{"model": "multi-label image tagger", "dataset": "simulated grey scan slices of phantoms with and without marks", "train_examples": 245000, "image_size": 32, "crop_scale_min": 1, "horizontal_flip": false, "rotation_deg": 5, "color_jitter": 0.1, "cutout": 0.4, "arch": "vit", "norm": "layernorm_no_bias", "norm_position": "pre", "activation": "gelu", "head_dim": 32, "fused_qkv": false, "bias": "all", "qk_norm": false, "layer_scale_init": 0.1, "parallel_block": false, "moe": "top_k", "num_experts": 4, "moe_every": 1, "expert_mlp_ratio": 0.5, "experts_per_token": 1, "shared_expert": false, "patch_size": [2, 2], "layers": 8, "width": 160, "positions": "sincos", "pooling": "mean", "num_labels": 13, "mixing": "mixup", "residual_init": "none", "optimizer": "muon", "muon_scale": "match_rms_adamw", "lr": 0.0049, "momentum": 0.9, "nesterov": true, "orthogonalizer": "newton_schulz_5", "adamw_lr_other_params": 0.0027, "grad_clip": 1.0, "steps": 5300, "batch_size": 64, "epochs": 1.4, "lr_schedule": "cosine", "final_lr_fraction": 0.05, "warmup_steps": 530, "weight_decay": 0.07, "adamw_weight_decay_other_params": 0.01}
Rows from block 4 of a small multi-label image tagger, named by matrix and row number. Rows with one number within an expert belong to one neuron, the router's apart. Each number is 128 + 24 x the weight over its row's rms, rounded and kept within 0 to 255. All counts start at 0.
Before each expert's rows are labels from the 100 images, of 14976, where the router gives the expert most weight on average: "responds to" is what is common among them. Only what is clearly more common there than usual is listed. The data: simulated grey scan slices of phantoms with and without marks.
# router: router (model.blocks.4.mlp.router.weight, 4x160, trained with AdamW), inputs 0-159
# up: expert up (model.blocks.4.mlp.up, 4x80x160), inputs 0-159
# down: expert down (model.blocks.4.mlp.down, 4x160x80, transposed), outputs 0-159

# expert 2
responds to: streaks; chest
router.2 [ 75 118 126 122 167 151 159 168 122 143 108 118 126 139 140 151 120 135 154 133 141 135 133 117 126 128 170 140 111 162 112 140 149 163 119 118 109 166 155 122 110 142 150 140 119 107 149 100 110 118 124 113 119 108 130  79  95 122 113 105 160 118  94 159 132 122 166 147 156  98 126  61  91 139 113 141 121 137 131 115  97 176 146 160 116 155 126  78 124 100 145  96  99 113 104 133 114 119 157  96 114 158  79  88 125 140 148 142 116 147 104 129 194 103 138 123 172 125 143 144 122 175 145  92  97 111 102 173 124 192 158 134 126 151 131 145 139 141 110 154 139 114 101 123 117 122 175 138  93  97  97 100 120 150 117 132 142 129 141 126]
up.20 [177 137 118 121 168 120 154 123 115 143  83 120 126 119 109 128 123 117 141 123 105 121 117 125 142 149 138 116 161 148 141  89 165 149 112 174 142 140 114 147 153 135 153 172 126 139 125 114 134 135 100  94 106 128 131 145 124 109 103 148 105 107 134 126 133 162 123 103 119  97 114  96 142 127 154 153 120 127 103 115 110 145 126 128  85 183 116 127 135 107 119 134 111 118 155 136 106 129 146 129 121 134 123 143 192 120 129 135 136 103 110 113 128 143  85 148 164 128 124 102 144 115 185  94 113 110 121 149  60 161 134 115 104 131 153 154  74 140 141 171  89 167  95  83 107 114 172  74  92 112 157 168 176 130 141  97 103 166 122 109]
down.20 [133 151 164 124 169 130 146  88 142  98  94 116 166 112 147 136 138 129 125 118 120 125  66 168 154 154  88 150 131 142 130 132  88 106 133 121 125 110  98 130  84 111 133 134 102 164 113 162 137 128 138 165 126 144 140 150 137 155 102 132 116 152 147  84 151 150  86 107 123 153 122 172 163 148 110 169  71 119 124 146 116 131 140  58 100 152 155 157 165 126 154 135 131 122 108 124  72 156 144 103 131  77 141 126 136  97 130 113 116 116 149 152 125 129 142 175 115  84 143 123 140 161 155 151  97 134 178 126 111 134 108 115 173 121 132 128 133 109 144 127 122 104 163 146 136 123 100 128 109 145 123 145 132 128 108 158 105 136 109 172]

# expert 1
responds to: low contrast; streaks; belly
router.1 [135 136 129 119 130 114 161 124 205  87 122 120 112 105 132 132 148 101 141 117 123 136 125 141 131 182  88 127 132 109 120 113 121 135 122 111 193 101 106 144 119 132 102 121  79 133  88 158 120 159 130 142  97 109 124 134 111 119 127 149 113 130 174 109 124 152  60 103 110 132 106 129 147 126 152 120 158 114 120 145 161 167 131 136 129 117 123 173 131 166 156 175 154 117 154 133 138 166 104 117 125 136 173 145 134 106  94 142 148 136  99 117 115 156 141 155 100  87 146  89 114 112 103 140 156 150 164 108 138 135  99  71 149 140 133 116  96  97 120 114 144 131 145 146 159  96  95 132 138 140 138 184 111 140 170 142 111 106 101 148]
up.20 [175 127 103  95 154 105 118 153  63 127 120 137 101 131 122 145 144 155 114 143 145 157 118 132 148 122 161 181 129 105 120 134 154 122 127 147 154 145  98 137 121 101 153 113 140  96 115 134 101 102 146 145 131 136 127 157 121  80  91 127 151 117 124  96 118 141 138 150 168 130 132 102 130 108  87 152 145  98 109 136  81 115 134 176 139 101 138 120  78 156  91 134  93 158 144 122 145 115 148 150  97 103 148 104 108 115 129 112 143  98 150  79 106 129 130 140 100 205 120 154  94 129  60 145  89 162 158 104 128 140 144 164 149 153 138 147  96 141 150 126 144  87 124 132 126 135 158 132 129 133 105 120  84 122 123 103 116 118 143 129]
down.20 [106  79 109 117 123 151 169  90  78 142 138 117 117 135 115 149 152 167 110 118  94 120 154 146 125 113 115 121 146 135 155 114 122 131 117 121 110 149  97 127 165 162 130 137 143 153 145  87 110 105 127 130 158 126 115 144 149 103 143 129 135 134 161 132 125  73 161 174 135 163 136 141 113 129 114  90 106 147 141 124 137 167 134 133  80 107 135 191 131 185 132 135 113 111 122  93 156 109 144 168 116 117 124 143 123 119 127 133 104 112 167 165 107 144 120  72 125 135  95 106 145 125  95  78  97 139  89 128 135 114  94  99 101 196 114 117 149 141 142 100 169 135 134 135  99 116 123 115 168 116 144 105 116 125 162  92 144 138 123  92]

# expert 0
responds to: streaks; limb; low contrast
router.0 [109 149 121 106 143 146 127 123  97 129 164  86 140 133 118 130  73 136  84  92 152  98 145 125  80 149  80 126 116 146  92 121 134 107 132 101 109 113 162 124 143 186 164 126 139 149 156 200 171 156 137 159 160 123  85 121 100 137 131 109 143 130 140 118 128 106 130 161 127 144 152 143 149 139 114 172 106  98 112 155 101 107 104 189 164  92 140 129 152 128 139 109 116 144 140 131 182 118 129 103 146 131 137 120 120 141 129  97 127 146 126 112 148 119 170 125 128 170 136 130 101 123  69  96 126 114 123  96 149 111 138 108 131 107  77 129  93  87 115  98 126 100 118 125 108 135 138 133 153 165 115 117 131 162 131 124 140 124 126 102]
up.20 [132 145 156 165 148 125 123 147 153 134 108 125 168 145 108 100 112 151 110 104 132 145 122 106 125 103 139 164 113 114 144 124 136 143 105 130 148 125 134 124 115 172 125 157 122 110 141 127 105 134  92 111 150 140  95 107 137 126 132  99 136 119 105 172 100 139  71 172 104  93  90  75  58 103 153 111 152  87 111 192 120 118 118 110 104 146 141 154 114 153 126 137 126 163 143 162  92 120 137 157 117 142 107 133 151 169  72 151 159 112 135 146 172 121 129 145 154 110 139 136 136 155 108 156 120 118 179 109 125 139 129  89 112 110 137 131 121  97 115 151 128 109 176  89  94 154 130 160  89 135 146 150 108 131 151 101 120 128  93 105]
down.20 [ 97 149 134 112 105  79 135 125 142 115  81 118 161 112  64 116 118  95 128 131 130 113 116 120 132 159 138 122  83 155 115 162 105 125 154  89 132 172 142  93 113 126 127 126  88 127 107 124 152 126 144 110 136 151 105 142 157 129 127  98 173 152 113 137 176 141 146 165 130 128 155 115 151 118 111 142 173  84  93 188 110 134  98 149 120 115 121 118 124 124 145 126 162 121 132 109  89 140 129 145 159 111 123 178 139 123 144 108 119 129  76 118 123 154 107 134 139 122 121 174 126 107 116 153 102 101 100 120 127 175 108 124 134 179 120 130 102 175 132 117 140 119 181 144  86 129 179 129 157  92 130 131 104 103 147 140  95 126 138 108]

# expert 3
responds to: limb; noisy
router.3 [148  83 144 148  58  68  94 137 151 170 173 166 167 171 142 123 159 143 132 122 110 127 146 133 147 136 106 140 133 126 102 149 133 144 132 160 124 106 146 126  93 119 114 136 133  90 123 112 104  45 124 153 128 108 134 113 125 147 137  61 147 113 132 116 149  91 160 120 135 111 164 139 126 144 152 116 131 126 157 106 136 115  97 137 128 101 108 141 111 107 118 150  85 133 100 168 122 164 121 137 182 128  96 140 127 130 139 113 114 154 133 117 128 172  97 126 151 140  90 129 151 149 156 145 134 154  88 138 175 143 177 150 135 102 128 129 128 122 164 134 134 114 141 125 134 144 154  89 141 153  96 121 133 124 108 120 148 136 119  97]
up.20 [172  85  84 130 101 157 121 129 167  94 107 126 139 130 151 115 125 146 176 100 116  98 104 147 105 147 102 145 106 131 125 151  96 141 131 105 125 173 123 133 131 147 128 125  52 140 120 130 147 100 165 158 137 149 152 111 150 140  93 105 133 148  95 133 109 155 119 126 139 147 164  96 138 126 145  75 141 136 117 105 134 117 127 124 147 143 160 133 126 157 133 110 205 123 126 117 114 146 113 122 138 142 118 117 122 119 114 121 111 146 114  96 150 112 154 183 101 161 110 130 149 126 160  99 106 132 162 165 100 151 108 118  95 113 112  81 125 112 113 113 103 116 123 115 148 137 123 111 160 126 141 158  98 150 127 162 114 181 143  56]
down.20 [123 139 147 124 105 118 141 147 144 131 156 120 128 121 135 103 158 150 133 117 105 123 149 112 132 112 109 134 118 147 151 166 168 134 124 121 179 109  72 125 104 151 158 133 133  95  95 121  91 170 105  85 101 149 113 124 119 106 143 169 120 126 108 146 142 162 146 121 158 132  98 139 131 106  80  63 135 132 136 115 176 139 101 147 162 101 149 130 147  88 129 147 148 110 139 132 137 143 105 188 120 123 152 123 129 128 131 105  95 143  83 136 165  44 132 106 100 146 128 139 136 119 124  79 135 103 121 151 139 143 121 149 109 153 137 113  95  88 113 141 134 137 149 128 108 128 143  88 114 112 111 149 144  99 137  69 169 149  92 128]